{"model": "image autoencoder", "dataset": "drawn small creatures on textured ground", "train_examples": 50862, "image_size": 32, "crop_scale_min": 1, "horizontal_flip": true, "translate": 0.12, "bottleneck": "plain", "downsampling_factor": 4, "encoder_arch": "pvt", "encoder_norm": "rmsnorm", "encoder_norm_position": "pre", "encoder_activation": "gelu", "encoder_mlp_ratio": 2, "encoder_head_dim": 64, "encoder_fused_qkv": false, "encoder_qk_norm": false, "encoder_parallel_block": false, "encoder_inner_norm": false, "encoder_patch_size": [2, 2], "encoder_depths": [6, 6], "encoder_widths": [48, 96], "loss": "mse", "latent_channels": 16, "decoder_norm": "batchnorm", "decoder_activation": "leaky_relu", "decoder_widths": [64, 128, 192], "decoder_blocks_per_level": 1, "decoder_block": "sep", "decoder_attention": false, "decoder_upsampling": "nearest_conv", "init": "trunc_normal_002", "residual_init": "none", "optimizer": "soap", "beta2": 0.95, "learning_rate": 0.0021, "beta1": 0.95, "shampoo_beta": 0.95, "eps": 1e-08, "precondition_frequency": 50, "max_precond_dim": 1024, "one_sided": false, "adamw_lr_other_params": 0.001, "max_grad_norm": 3.0, "ema_decay": 0.99, "max_steps": 14800, "batch_size": 128, "epochs": 37.2, "lr_schedule": "constant", "warmup_steps": 1480, "weight_decay": 0.09, "adamw_weight_decay_other_params": 0.01}
Rows from block 9 of the encoder, named by matrix and row number. Rows with one number belong to one attention dimension. Each number is 128 + 32 x the weight over its row's rms, rounded and kept within 0 to 255. All counts start at 0. Numbers have three digits each. After the name is the row's rms in percent of the matrix's.
# q: attention query (encoder.blocks.9.attn.q.weight, 64x96), inputs 0-95
# k: attention key (encoder.blocks.9.attn.k.weight, 64x96), inputs 0-95
q.0 106:096134145165109159122102134092135196142092131157124153083169171113173118125149154154112131185062109094117164105154118150101107149125127113156082085152144119124143072138112156163142061163140114143176101117109215119117145161179197138204141053160164108132154169182106112143144144140160115128
q.1 090:166122118072166127118075107146138103134156124132158147120089089133140121150091079094146132072192135134169105180050137161131129141106123136142111085140098091107137177141163149069177146144100136137063137161161088155127140130097114111098122154108112160143139062052105190153150097124100156213
q.2 103:155119170138144108182094110117102113143081101077043136143097148091140116120135131128127115117103083036129153105142169110068170085135113128191159101129145149118129112162156134163141083107188146119118118109135139112091128099140101166187115151138135083125154155104157139054201134165174066099
q.3 107:151079057131151118139132115152106151120159163146090136116071111120085139122166136159066149159122105153115119160119128113087201106113129133130145146115148110137152162103109114110085183093132132167128203096140066120155113091078119115081192194115042098125120185068079099130114134095099123138
q.4 078:123117061091117130146162126135116124115160147133110102131145117167135117181143135158170092121174138138178115157141140063124102130074098166060130215117114107088130147120110118153090175188086107082104128196164084158116069159160072081104146155124119084099147120086102161148140157106110177165
q.5 118:065157120177106188074150127112114190148107121191172140091138196112139106108156113145142132157094121090132126118131085168146130137143127135119061092157163143129088101095125158143087150130103137153193126096092159116154130135112193107176140030179135118141140143176098088192096105118128137147
q.6 085:104097116116138089177129114152167105066172104137098112123147140175083149194145093132147100146153136114130068180103120163170131177075109136105132178090076133094136208125112153094095134198089116097120106183127090088152110145135119063104102141113136118147120107117172160102128154128057102181
q.7 082:123105161122078102125154101105181120076129172108095128091113090168146157130116188104124134181132141109088110146125089116130098176109099125084119168099093088132144143134120166186036126148057136084137100103090092136105141099154142098110172146089125093116148102162135106091173192105103081054
q.8 110:149148159178106120141084152151149096128141112118124140142152176092169110141128105114100121111153110115146115126154211196132115146138105102130220123150137099080129114128138196097236115066126108108125139126126146125114148056122159181146120124142206120155149074078160177100136148125157156128
q.9 113:091121104180108114169147129189107135108161150109141101117104176153093114147233160119073090138125143124162057130100163175159162152075065100079131203079083103149158187125129145128109184073115135116194153121116078144119127119156123127119152142099111120097135140122115101157093144114128124125
q.10 116:116088179163100117114122117097117147157126121098043135096150118130148098154113135151126173181048103097147127105180129130096157110123125139188133075166094143091145114131112159207120118151172125133113115120165205145136117143158168125160140114125111105136152188129095098091223179136162098083
q.11 091:199122105092152117103117187064143123146161157105171158148131078178145169081160127069140190062142190155119168137061104078128102158104118174108120138090107106128144151101144101167120119126167078090106115159147117125101117140159102147102096137083127158131154092179152184169118133146181117117
q.12 128:083175104115092118088189139127160174118120104161141082092141110178150128157073130140187121152153140113180141130186104117193070113124162105128087159148117125088130100133152176104131124176088129145096089168087158119156130160115163134115129108120191174146082115121085096160134085107087213166
q.13 101:185101160095176109183112088116097071170097088087064153143093078092149121109105136139156101073147115121093140131167131063115204115129111162182133092117132172132120105157126050176144125101185109139100129105171142160125135109138092153120117191119131118079162136079147148105166114127152101101
q.14 083:115075149170167086186132105140145110106141081165124143118126143089150114166083133155075113175049083132111115122129129145181100162156077123168119119138129099124167091129111155116185086160028149171119147125107179125158136134131204128140207138141130102129112141125139167109123171102076096146
q.15 103:119126129143108110073178133100113177137133136140078141088094167167132105186078093147146187222075107052169126125172136138126157094122160142159161076137130151080155138131136180134112112160147126161102140152109161101177108154127179127144132091116113117181106158118110069123209152133149110098
q.16 130:134101110175150163137124105139058162181164120156112149116146172045149105117149126166096153143041093133135136107134145124115161124134079158153131085133147133096126121096133113154150175074145128180158188085142180139173109123111188138129168116173087096093148218120099124176104152118168131134
q.17 092:136111141123119115184134113128131153091184170073092118112108133094175116120133111129151085138158117053169118122149150109108161148082064195132173104156118102039114169097151118129118181086127113125143140137114114125186105079084116124198139138151125069144122151035120153129169119177127131135
q.18 079:158122130159166138089147113088120071146172137147160170150158104098133107085116125100118154061167180154097091100056117114111159173101087209060152094140169136115093161071103118170106184096098128139147130101159095142142139067096137109123161136149093124137186092144159186119113114140149155136
q.19 111:124129139129082147129114070156121086098177164132166139135115147099098108158120130158043138193112142208121108156128149175124092163144129081093227115148115178093151166104081101085112141120102114102189155122105099123169086119121102087116106121146096089149138140072139119078120142091114111075
q.20 098:139125193109102160120096106150084109160087170093104134143152149085140112137114159143103159136096091090185150112153171118071127073176123110136165105141126149105133074161125144156118113129107157089097149092125137164072138092135077150122146143151111061098155150117143116049195198098161103056
q.21 114:102134107081087140149119085174139179086135168104136087118196132114132150157141189145092107168140131166203178154118181136118118123118103084129152178164105074095145130132155176062109150155078170098092119112092097143091139119104063139126164160130091100104119143082073131099128119115085170157
q.22 098:134091113059190187176082120106111122138153102146144175143167088065131135100149145153134110061143159190113098127097114114148196160091108170107120104109127123115101173102092074108105192113132109150165115066130121141163107118103091082134104129137084110064145191131124183144093123135104137146
q.23 110:153147120100101086149110142111192126101136145103115120110111128137132164118114113094174127121188125059126171182176147139111075119117139107176143156129118090076148126145191189092178080156111101099103115182077143084124126074107130154085081154122237132156105100092161135111154140136122139160
q.24 117:080107113196081084132211150155094127101153108112088069141121171153057119155146107151094112197098102092160113150188154140138088087118109116149163202149124130096132165090149159145147114137089118121138146190091113109186088095098129118127142151125139116149068176141134084143135157100104149145
q.25 093:116159139147083148098132165095160175140111170072106126100083168140153148108170115104195125150119108000124162098198158147119103089120130103145110104106115097121151123107137140180129082127157127108149126130063150099135131095127165156178096068120169104153108118129129075137156164164156105092
q.26 089:141116088176156160140070072131130162166155147180124175101120183115123102126166133155091163113064114148133146146068122179073165131126091103165073086158110141095161107119151149153127146136137174156145148125153167126106115166117180113087127096177089098130169170068074140135130079136169102184
q.27 068:089106134114106123124170149115133135128149048129106106125147076124136107145092130167166134189119128183101138136246076078166073135150155152171086154176100107109055092108140115137112123171095095143132079130134179117182114120126161084120130156138165125108094176143095091145149138107100134089
q.28 109:124116047114171138094158122083132152144199102179173130130077091180151093128116126123161166107122168173147116138082088086123079135101145161115071151149115098122122143099161137139080146184115139144135088178150132124136075189147125074126111136126092154131132158117063150161121061152132162192
q.29 086:162109121101150145075087151070130155120133143124156166113148112087161133099129137074093166128089166167093140098034126145099104184149129157138138047127156103148162178106098104140124130111201116144130130113153135112122116187158117135187126086097073156151139119176156181165108141179176085116
q.30 105:147138117075131128145079139141172100139103135065130112128129088126151163098151173091145080084220181175070145120155128094130105162137163113097105152083111119192116109151081045101125101119191093119150104107155094114094156113179059129160098157114136155112137098160144128129096108151128099088
q.31 078:138074129067139133162104100144126111122142098104101125134131056151145121176107156141119146147088132202118115146104088073169099148120084134134105145098062101135132140131114099174072161171093132117088113120171121165128119195186113079095164183101069113071151133130089157155143165081076102108
q.32 101:130153100109136095080149162081167159151115084169114119112112102204124124113089171090144155093135187152118129100130097135170124124120187077171087149125126129146144113156161163118130110135208138137093046130115169090090120165155149168114084134080168208143109105171103125131153065156156141119
q.33 104:084129143143116108133156086129159111107116097197191127100154144097149094133081128116141118150101099155123118127142085148177067142210131138173045111169130132151124059132155163125139103168065158150115111147113208132124152202150191124080160111157172158121127105141165126131116151105105145142
q.34 094:118101151146092102124154100112141102161174135113087114125169153083162118127090181119121147149093141134147144097206145110131096143152092150162166122169115148026134091096126129173119156125129122116120121118121207107140098083133131154111150160151142069117162167107154136052185185127176121046
q.35 096:105173151143123129098148126132133115107123090118162092108142137158086141080111103094134083122200166112082131133151080166173095157156180117142085099135162179144076135118141118090119075125098129138139095153088117084180155111090140126130108109139194185193100074148145106161089039115096171153
q.36 081:112124097059135112159152122084148141116061135182132141083118089177104147102100164136137089119154162146091106154089041095159164137115173107146063140122142140185180112166098093077079084187155134142140089127105119107114118181173094106150094127105108154106098122177121122103126095132076090145
q.37 093:109140109157123132152157097113136170133159161186162144079114155162152094124112107155141088107087117056179100128094120136142107143106134116143103115154142121079198109121142172113136069157099154130165125174065190125153074159142154095197091070170151134142115149086109150083124113145127179208
q.38 099:097127127159139135108127151178159101112162094108102089206134125140128082171152166134129110077176164201126079085152142145093111152103159144065111236137133090168076134145081118153109195117130140112143097133165111129067143104132088079147152177135138146118117150165135098126093134163114160110
q.39 131:157135158073161164099077128103152101139125141109189172157118116094143125095150135067152136065174166146102116113072132157138174159159119148106132071114128129166085155103127097142071186080173129107119116063137093142088165131124083129113097106111101145112177052125176158149127127144164091070
q.40 113:161123190138102132153082150138110090131079141072098139154137156049150116111119118139091116125145099107109142119157187162067134111135108124147206085168168116127138095148092116120231111064138095130153165101144123144125145041119119161208148126153157079143144115111149152102138145137139111103
q.41 099:167080125101165124164094107158081126150100151054078149108107094089151154131137119162128106148126082123091170160172148077119195120128076163153121089077113129156126109121111042166127133122134096158108206109161102174160159110134127134127166154124099118082153134098104118214118147081123090124
q.42 071:148138083117179117078172155076140120139116134178170161152087075143115143096090101122185145062169157166086115120064098114111169119113176142083096129101162133210142140128118095116140132161165136168116119127157102139117136148087125109120081103111082205144104120181138118158086076173134130171
q.43 102:085139135141087156076143129134129119101133169161201139112146121097163136123131103128148154174106131202134077097115109156140120166165143165041130097108091163169121148108074095143107198130140117138199160113189150164131110186145157089100124057124092147107142145160158102135078171135131116089
q.44 107:099103088092122091168137113125191173090116134138076115061095106121174147169087148135182097178111104103117111137178103130150088140091132113165076142106092084120200118152111148116159125193120112187121122155098175097160131178148193114130157125104151140119090170109108095156140174143073122170
q.45 089:133153149167137138063107178134172101178169088127142132142119121184101137130128063075194177065174157134096097111110095168144097135154190147120065097118092127145071151125136143133164128112165126136097108155199143111131147135116176107087080103124150196181123071165134120138122127149150146125
q.46 107:163138139077160109089103104101173081121108177137121167130099070130152146133061104106203159086197127157103130149115108121076159129146165157108107077130111147147123118162126106123115136203138134133057119160192113141080160155098113116059087125119133168141126072110167126116175120160155080130
q.47 089:113100119134154170090090180154110172203130094145083126137166097201080178163129117164104189141089152180134154134121067106125094123137198098121077125109108142115111108149072119102136078190129113171085111124172132097153141140134134096136147130125060124142122177177064113122134143099101129132
q.48 140:111120137142128148072122150097117154119148160127149144080159123156108193129135106102122179185057152111117126115086087153140067168120153141101087057078095152132170163114102146135139066203091121152139129159117151097182126181134193103103141062111094137160119153193146122131110181120120118143
q.49 083:184094157134175127132104165139108105130157172125122155166107094130142092121137106120102108065158118116096045101073139139108214149083135168077174109113157094181145156134078079145135171049166107130139188103159096172128162080121122101185153147123101146124141093110136152144107164140130138127
q.50 090:153133152124110112063155135091156101130152162149160175159100168138129081141074083095131209117156159108172088131077160202120158122128125159118207085161126141088144157105151194125134192097137147114097129121120113124116126084095124125110099118115116126167155067093169146073183128143165119089
q.51 076:101128168150096153107140143098140102092131128109104119158110168076168105136111108138148135172092094057144089076164146167132107108127120150091221106147125151079146139092083122177101159111118137094166140102093132111136100091108144113166120077138138070153130148119191112052154192148126085054
q.52 099:137148121128133116099127161050175118144126146139184166116123123066170138082093079119165140107123136121104128100142144171161126145141131133142177042135139157114168123064094102113193125109181099159155136111114175114175112123092159151168061041126148164169108122137191157121102110169151128127
q.53 098:114129177094123067164155185165195145111124124115096089167147090204143119182050128112154124125165143109162083101154108119203126132108153110133137176114097081124136100164139164086148139117123120144049083131100146109130190118133140127175145173111158163143082084139127120125160127149074150104
q.54 087:111155125135148129158106082150112206106118136107102113085153175131102154107156155113107099138123138046162163122113163171106186136091105106185090106107143132100126172140208194092122103118142180160123097124055138087144164117073141165139134131140146136142123167096103117147133052158125158191
q.55 123:108147143157129074146138116152176141154136121165121104120153105199109141139083141114134136102130135113168142133130113130145110110150170076188077152161104125107146083166183188081171059172126165147067072173114188111099163146122136151108102152142170181144089124116117124054166081151127156171
q.56 096:146128117166122179070108112084088151152142147159106171104111200120117095119168100121109192140061117082148111096083133167051147109127155139121143055141161161099136159131123191174109119126162154126150131120144142104128083175139159126124139066144077082170165174137116123096172163147185122122
q.57 077:156098068128148073143152158123132120121161187125094121124092105219092135127190159113093100076159165121124084139093115109122183143049122143107116198097117130147201172138083069170076150127158100102132156184148085129097113129157079127107135167071115143131112116127126126144128127130148117138
q.58 086:161111154054119176088087199099127184141156088082123120156123104144173102114105127099115188135105134096171175107124115102147077115162149152183144103158111058090077105107174133142082128079127136084068113086108137108104118087123098131183137159111111095142124126123082156112174131124141126064
q.59 106:175078124101176145177093121116088107134142086145152169168130157086131072107161184114037121087122156184110132148089128117124163160146073159170138140173184101130108109113148114135081158072119125108141135089109120122092115109155076136131167187140124080093175116113135195163128121104158088104
q.60 125:083098075160123140129182123146108165108198111206140120109105147182097096151154129161094128168076143175150070137118068133163129160116150140114094174145115134111119157102127138128064171135095137142190123145114144116172062173126155058111132116140091125125097201131077094143098120109103152149
q.61 079:118147160150139123133165125172139096114086169184194135174135099149072135097124137103126104043170155167132074122051055148128158135142138134115064153157154163184129115160132113137107184102083158130142117110125108164082170122092098120077121132146146171102100067149176120134088092121118135132
q.62 101:183094081112172133160121092071112070146150101140138170159090096095082116091153119141088147089124128190079148178055113083094143120134095138141160123160156151120115163081127082146087128129132135109128134110161070141131071130103060109085104166127049095127152139104137183093138104112140089136
q.63 085:108150142113074182056144165104093114153065092068073088153099139132117109132128151147155124142139131081121146095193138123101098058124156092108163138141152157142092119133074082198102131123141128097143100086125081139108120065128073124185118117111122090130126137164096071095162125111134130058
k.0 106:142148172145119148097111127138111094141046148146119129160145190135139037129126110070114155087116156113114104097090108198098130144114150119143128158121109148196169158143162118133058139168146118101144087100182138055087163140181102098139117116135129154134189088165179138131103114136176156089
k.1 086:067107136119140126163116083162143212154165089089101095167132126114161152155125102129129055149138077120133166136114152084133126078131095132120120126138134121102105077143075110081196140087124131135097110167077176169134142060082143133123170170173168113171114141081098132168139082136105070150
k.2 099:129138141139155106109145114125148175168078112131089110094097140132123114120142177173153199146134152053150134196112120144074117109120131165098113153137103111226113093120150161151113109140070144164122152152109168128111126143183123175217138112134064169151198118143097079102129141123153103159
k.3 098:176160083131128125095125096107105119071126177105086166095114127100075141130152138166146171188190113105138104135152135098088132102069095149212133106110141097064180120109068168164115117117128150137175146134080117096120157150117067176111166164107112124141112186066165105139157164118122131140
k.4 075:104116161078143107141149123127106101079186116106126137164162089158091092142123117128087092131138119127152124108180092096207168094155123101163117132159093083058104137127169078132110135107152099146131115117101128160199104077114115113130152189145117068110037141077122121124141111094073151067
k.5 131:150146143128087150111106103142138069110074145163152125179098169101180090190125077094107138100152129127160074078122136168098121124101133131163151162087127137113172170130129114108067135153174139077152094071188115078100129129177109096059128125146130129095156120165169151129119171196123166078
k.6 088:093125177140116105139131103153150082113197092137122107154141097183110127144166071118095041145148140135136130082134154071189142136162098102132142160125121118076093140140075087093124154103113152130086086075136137154139129100117145108137162177131128091070067147092131069109125122044093084118
k.7 073:137164135112093140114078117094171105080147185129091147083150093190107076076137144130089119130119155102093183153157127108148147150171174082106142122114102145083173102118134141160077137121111124103124117094095087148127147114036127100186061069112129101121092148120083114071171146101093095143
k.8 118:095153131146158095141111092135180208160118087123142132139168128110166150100182177143124117079134141158127148169082111182136074118085116175063120111164148090158106086136108125081113100150043072150141140152083179130139077133162135117166122095148121153166196087075150144112136142128138155129
k.9 109:142164121157120121132077102113140047062161100120138127096181111121121180125255107146133127155158142161160105133128125103136152095101106110178132162105135082068140128119143153111115091111155110088177105078118134142164114117097082130142123140106144111102099188103191060115171138133086124154
k.10 117:179140149151127098083148098110158137146071152100068134130111155147118052120126131130144169121119148096133103132111098167110169130110153120159120166174075152210154141133167140168078156141121150155142117126176143100098153152217101092150090119124091178155209110120135092086138142130190166085
k.11 097:102095134166119100163124169086102128121177135057172135115171095166090111123154094101119111157057115128118211136136140114131104114196140118123115105106092155091068127094186128174168100107192104134092149194118110158127144103069146120115107084136185132140091158170115148116115114081142122181
k.12 144:101132167106126182138125143155133149159176138171149105191138138127140098145103114066074077076114118165100131111140118086195189128094097119133126139113134102118140169152132083095090210143138149121090113084161124114097092113149152082076141162125132074089087075127091164137135098153142171051
k.13 102:132094111153159097130175156117125199138093106127103128050110109162141132126089148185188155160124124091135157202145134133127140151129129183115078105145122159175120090121138168183174108117104123166111158204109132163137167159158148169194134107129118176156165130084067143143123115118097097187
k.14 079:131168132120115118092150153150146126153101110155080141166162167135145111117103102122107144054161133144143095066067126126139075161079132134120110157164150140123230093136099098127083168102052094103092052085123180084129157139099056099161139182139121118135180112100127134146125127111130108120
k.15 110:169164141105125130070138100127158164186115150131087147184077166145112069145137078115091167120135133117129107141121126130091160121091125152140129161109091135178161140171112128149088187153128196163110132089179122101101116152194109075134113134131096128115173086157155109099147153134215178054
k.16 136:201156104153129087096157130111131115082079132100094161105103166097139150163136111145155185111154120111168081108114110194073096134082131168174109158137113147105174151105160151157098098120110121113159113144145140081135161163183060149094126137131101197150193149116200160143126179162129169134
k.17 087:158127139166178102169117055146187154082141157120079109122112077113166100169153144155104125122175135107167137181147118125079112103080075172119136154142076102103082144138142130176070121124094156157149132149080163127153089134138096134203167125159078150129132151064151112112134166172113174090
k.18 081:119109112131101068177135086137163109086125131087161148098144133139138161158095108166142110128117109138144140107141172128105059118159156179110123093145093160060093094072129152156163059117127072111148139192102141152177175116120168121112136089177156173172149165125134163082140171142056177156
k.19 105:182135090107098112128116115123122098081117128117093156102037108100125157102135141181092126177142145196110114141154116176099080153195120074124168135188185135077138092140059165115137088121081137127186130105099097132168094134102118132171102129125120130158127130072205118144129133086117116105
k.20 102:154166101085128119091128128129124169137088173125089174093070141103116094097106216159156210109169126080153146170119094181091130133140191108097129130190120126171156095155159151110089118134073132129169165139116147117154111130168075133140087112128075133163191130137138136072156160125141108102
k.21 106:149151145100157192176095086137110148081138203125078128102148108052105114107162197127107115133165126152114147125132094136163166124120127060112150137181120083087105143138129124065067162158083128105120114106085148090127114114111072150105148175110082088135069165109147130095159093137126106078
k.22 101:150080105180124108173142139121105121014117128125114157079164098126136128193098123168180076153138110110140140097171160147136093152148127111131126141127097177074067159118100162146186107112145121090157098172127138136156173166155125156132153122167128158155119204099165152149104138119076089180
k.23 114:067139155161166138164088151154163198173197164151157103175114097156119110113176180070084085107125127120094177173109114109179150119127113144097112118106127096143105146147117086087089149154062158166077171149083139136097074110122148128140139122132110090120097078099076143130117134074162115103
k.24 124:159153133129112119119133103152142051151180138138132106194130115124112152137183133131087162125173133175165088128108115102178143106087122127176157170126142093098168179118136079114065140117073150147140124080131124109128058129174074114091143184095093111102113115107137073119133180111152192057
k.25 092:148161118151147138115089139114193131174132156165141120180127125117171091117190155099093152115134143068119133164098114151104164105102119139121125136063090096195157161141167109117056155164165178139130176102137124106097066138118128109177101103122094116114146068168129107093111160154207155063
k.26 081:110149152153097118136131087131138117109083135095124124135009188105133113158160079070117165166106126103156066086099120134099120087150125105199130177113130086115179124101105139127084101128168153110129088127141157088089205094134098155103157172140130185145136172099178128164132116138137093130
k.27 060:187084115152109151103173163119127129119138144165104114153124100166127050160073113125111115090121145118100088087162092127178156185098139121159150132153156175123174201142148108170102172143090127134111088127153087111078093185141146087064091162106106095121135092099069144170097117166151167104
k.28 120:098093140123098147148137140111114106103172099109130100201116148149099091188108051093077101157065109128118091064166140058141144088176104101195146151127106129077126142101148131155159148107193138121104091132127129154104146088085157126102150190166138098150060140158110123168118083145124130133
k.29 086:154092124136132122121123128092109131107084115075105118128170145109101148111121092146132135165066140140106167101124145182023054146173152104123138134132093174142106118115139162191198103122186100124096123168137117110134183121082119131167106089146168198149147146188162106147096111125173132183
k.30 114:121075108135158167146099157129101116108138093138141101046197095133127127081125159158155097163107167104082152159164119154112137165155109110097111072121142125144092113138152157143208093147165109131129172161100075153131130148056178147199116105114146099134096105126093143161112065108112101202
k.31 076:151105117106111113110167153091098122092141110088050154087161097171089111125093098147151101153104126098121152100157106097166150165177135056163116134163120155076139117122167146165148151063142104112104059125130104147157178119073109109135083164117147110134095166114067113154140078097068079182
k.32 103:086098170142122185141125156107114189161169100146148078137148142150079115116129108082105092121040153168068144120143122070169152124134116097127117144097104106165112138123118141135167177157182137132052132137166125134048133121137193111126111121123158120101103113165059147151130067127192128152
k.33 101:100135131110131166108132193141127139163126140175138121190085160141150138130078094068110112049125124163110099047097123142145136162151168132118102135179193160141206115137122104115105183126118080100070083087168139100102161088113113076076115145115149116088144097131092159142117137171109092117
k.34 099:181139120142131106123140157119172152104132171131089125097065118123112095112124183136095169074133174141125115127133073177112102164148165133114105144206095130114169129122174152159062125154069117138092159146124142098135106146173085101154092117122062159123186107083133174070137168120166183074
k.35 090:093092135137116183150109104193148103182156094173173071144084137109191146152092096100099057123135143194096148119117181111136119145137085152124135123054182140121129158137100100077131128158131139113092132120149108130078112112109189111092168142086173103099115068130082159165114130157114174114
k.36 083:095083168116103200158114159146038108116093146168126106120125109168087091138091098116139094148120132135106145106175144085151153147156135076136133144110090152141122126141069126149181176124213168105093123094172103127099168134123132119170141133149155087090075167158090128158107077086125061160
k.37 094:085163178148120156141128126157140110133102109159129119239071142134155082182125095087071092094136118152131101094104124131140134081130097120163132187129079109132154110122110086090080182126147165114135117079142194112113104098174093106190177171189112136135119109144172143128116126131143121068
k.38 098:104109124127135135141134085135151046081198077152156110110255151147095137118095154149147101137093146144122036069139115102143171126132134129153135105160155086107108144113148137097189095128127100128167140127094135165154112151095207138107122137113124117123084136146109083127120112145072147150
k.39 131:128084077134143113145112117079154188103120122119147142076122102109157163140129126164170109164103130105116173154134153163063081140183160121073119096131141158120080091129126195149187092142175089106107135170112108165140172126073167131138086048138170162120143164160122134108144141167104081193
k.40 129:135126112132150095142127101155130158150066128121123126104181114097159133089118212173169163116162124125150131190107113194081074133077142159078131102161132114187111098145119134126136066142059111157188159159098148112166097162160115142190126092147116161183209102097136132135117134129128153132
k.41 093:185133103131176103100158114128112136122074149105083182066159112130160126135117107175196166152188112069157143193102120172123158167067110166163082081095127162125173124143171131174101100104108135151152133171098080117160183170111063150124140131096132157137143115087127141159142132116089125154
k.42 071:090088121122128136166145136115085123127134133121206118143165146145114176121075082118164119158069085121119119101144188072142128107133129142120120091093104158134104122088088114163231123136184153126109153154133102185125185136083198157091144108163170143141070152194121148161112118116129101169
k.43 102:178136102122110102090116173083118067051089149118146156134118132131172163112104087137134137122115130146133091065168136168088141163152163109132152107173146192110127134135134149184167122106189109113188113090174085136177135127111145111070084069138147146103125140124232102109117147165109126118
k.44 104:124145166138171163121113172147140129123152153162079106171200141167103090109134122077106078090128134096088103100125107102154203148073092118157092149103103116149177149161111095130104222130128180135080106076142124098114141139100119092166149168132106102088097079090104115173102094086153107094
k.45 083:075103113177102102104136112124193144192171053100184094152114141154162158127115092100148073117085122096105110081112144122113128105156135160120119103094156146153104134113131104091217123124184118141105143157162130168088109107109231106072097106128178137137151095141086137131119128161162130161
k.46 097:069103149089153132152134107143141193148144173117151135124062152177125122099069108107145115143086103074113149138129161092128163142171166134081119081137119157167119106151089109153189135127144159169079163186102098194134186107060199125099126088143145139115079114114093119124134107101135068138
k.47 084:144125138120063130068162131142082062165114118078097140099155177132064053112078116108147113129140130071108117077126115133126139132133112086181148119099131155121153147138133085091135163126185166111139111112183110080092128151168119111067142191118149096151175124140131160153115085071195143099
k.48 135:155162130139083116084117181134127050144127147081122149163104166143124113104133063082094109121122123116099173055102163130110132143169143108151143135069105207124165157142142088109104171121182161105112100099186117087124150105085114094081125150123163133125141108165190109100100136072194147095
k.49 089:122117106135157081130149078122130119108112089092127166100209122144138163138099142186203100137148098129153127147102143134088095104080122176125115080144097126133103077122109159137190074098150108141209162166087151175177169152118136142194131084150177180149169150133153124120136146130079132172
k.50 082:106129109119113085168117076105182226166146160098151139170079114139118144138150119141109139135112108157148146156121147109076077097148172158056149135176099110120093072140060168136159120136120148149112161139128157165142120112162159077125088062186138161143169152152135129059171168142146129110
k.51 072:181144098102110077104137141109196122109115128153119151165093124106178116124116172168096158106131147103166098118139133154076093150132148138080173140163107114134140120133113145154090138113102156133161143071135137142180062157134136099177092088147055152113194108159164094051106196128130162056
k.52 087:142095111173153103153137170113155184143075140147190124189117121098189151124117116132113116097090128155106144123111158183093044152096111149067129120148115156166111147124095121184145145142148140139106157140161120105126122161149158101160117064180132191142173075145182172130073148123186172099
k.53 104:095114156120165153151151113147140169197193119146114116113229106164091110112091153099146064060123142140111144149107103067167147141063092122070105106146114093141090125172128123117137197135114160138093123095147142142113115153135160068160120115127156089079139106149051150115153084126135132129
k.54 086:116159173171159178166088073171149146145149155148102098105091170100126142152190115081108118145151142138114154157088158089125157107098083149140117175049108111142100182130124147071061153173097184113086111134135174074061163110163112163109202150098114148109117144139136112127139132150150136124
k.55 116:059135183137128183155124138172129157209168139149143080141087157145098126118123153053107099083102141143101130116089115070192175107120112112113118141156132100168127131130124087074112195146110157136064134118152168121056131101172140123119162162132132103114120107126073154110146077121185098107
k.56 091:130166123121097095062112094110163121131087119099099151178044198126108090127156097113110191145116131098132124097136144161048117076170161138156146174105084140184137118121118157123113119144170135138161126118162161094121137109194119123143122122145094168167175143155191086103127183141184163104
k.57 078:105117159146134127156117112135102055097186112101152119104163109166072124125178102122120113185113134165153129132132135057152173088129110116204106128094082079086130127118139122159141109099221139145133161138112126164154157103094112127177156143100169110086050169110144085112144111047119140126
k.58 084:180102087128110151090145131085138217150123114089051130143125094082125044172097167149109142122117138084129169126139101143054073123119132103114170137136102110123111127140168162154114161117140122124112128154121146114077073139104107112136073122128095113161187137196066155115124123193173126148
k.59 098:137089101138120131156138116110086163083108113125105141079140104124089106176141121162143166161127141168170138144123116157083044135158163121142115150154137115081134092127127205162131059130109058102108093185078149118136175142115062134163119132131151144137156206123103136157145147141078111218
k.60 136:152138138149082144100133121116120050059150113140113123171090127148114100186132055113086120142132139169144064049163127093139148111129112101223163180110133123056163159119097127133119163108173142104155076075158127117109112130148103118094137176128125111097085174111177102152127148148121138107
k.61 080:068116131137098143192126135156099093122140171173222116102105102143123189127070146084164113138122099173156123116116152062132135128140180118131123107114171128087124116123104117116163106111176131089135123115144142164165161109123144128058132093139210141064081198137107129121162133145064091141
k.62 106:129085089135096091144155120098101141098103121100130127109046096121104149142126108186136169204108108113142142139165156117118054103202143101144150136153149148085117096068082148187171075097124097125121121183086119152131164117103120177153127146146118149187103195108111119161116146095098098184
k.63 071:172104088065087129094128109121130102136095112152126105106163120077148101108088216202133178172123128081130118175191115128112144121127157104126166126099114090164134145129145139110139092149131135127184176118143087147154057153153173145148072112118081110165158089170074115115124119155135186073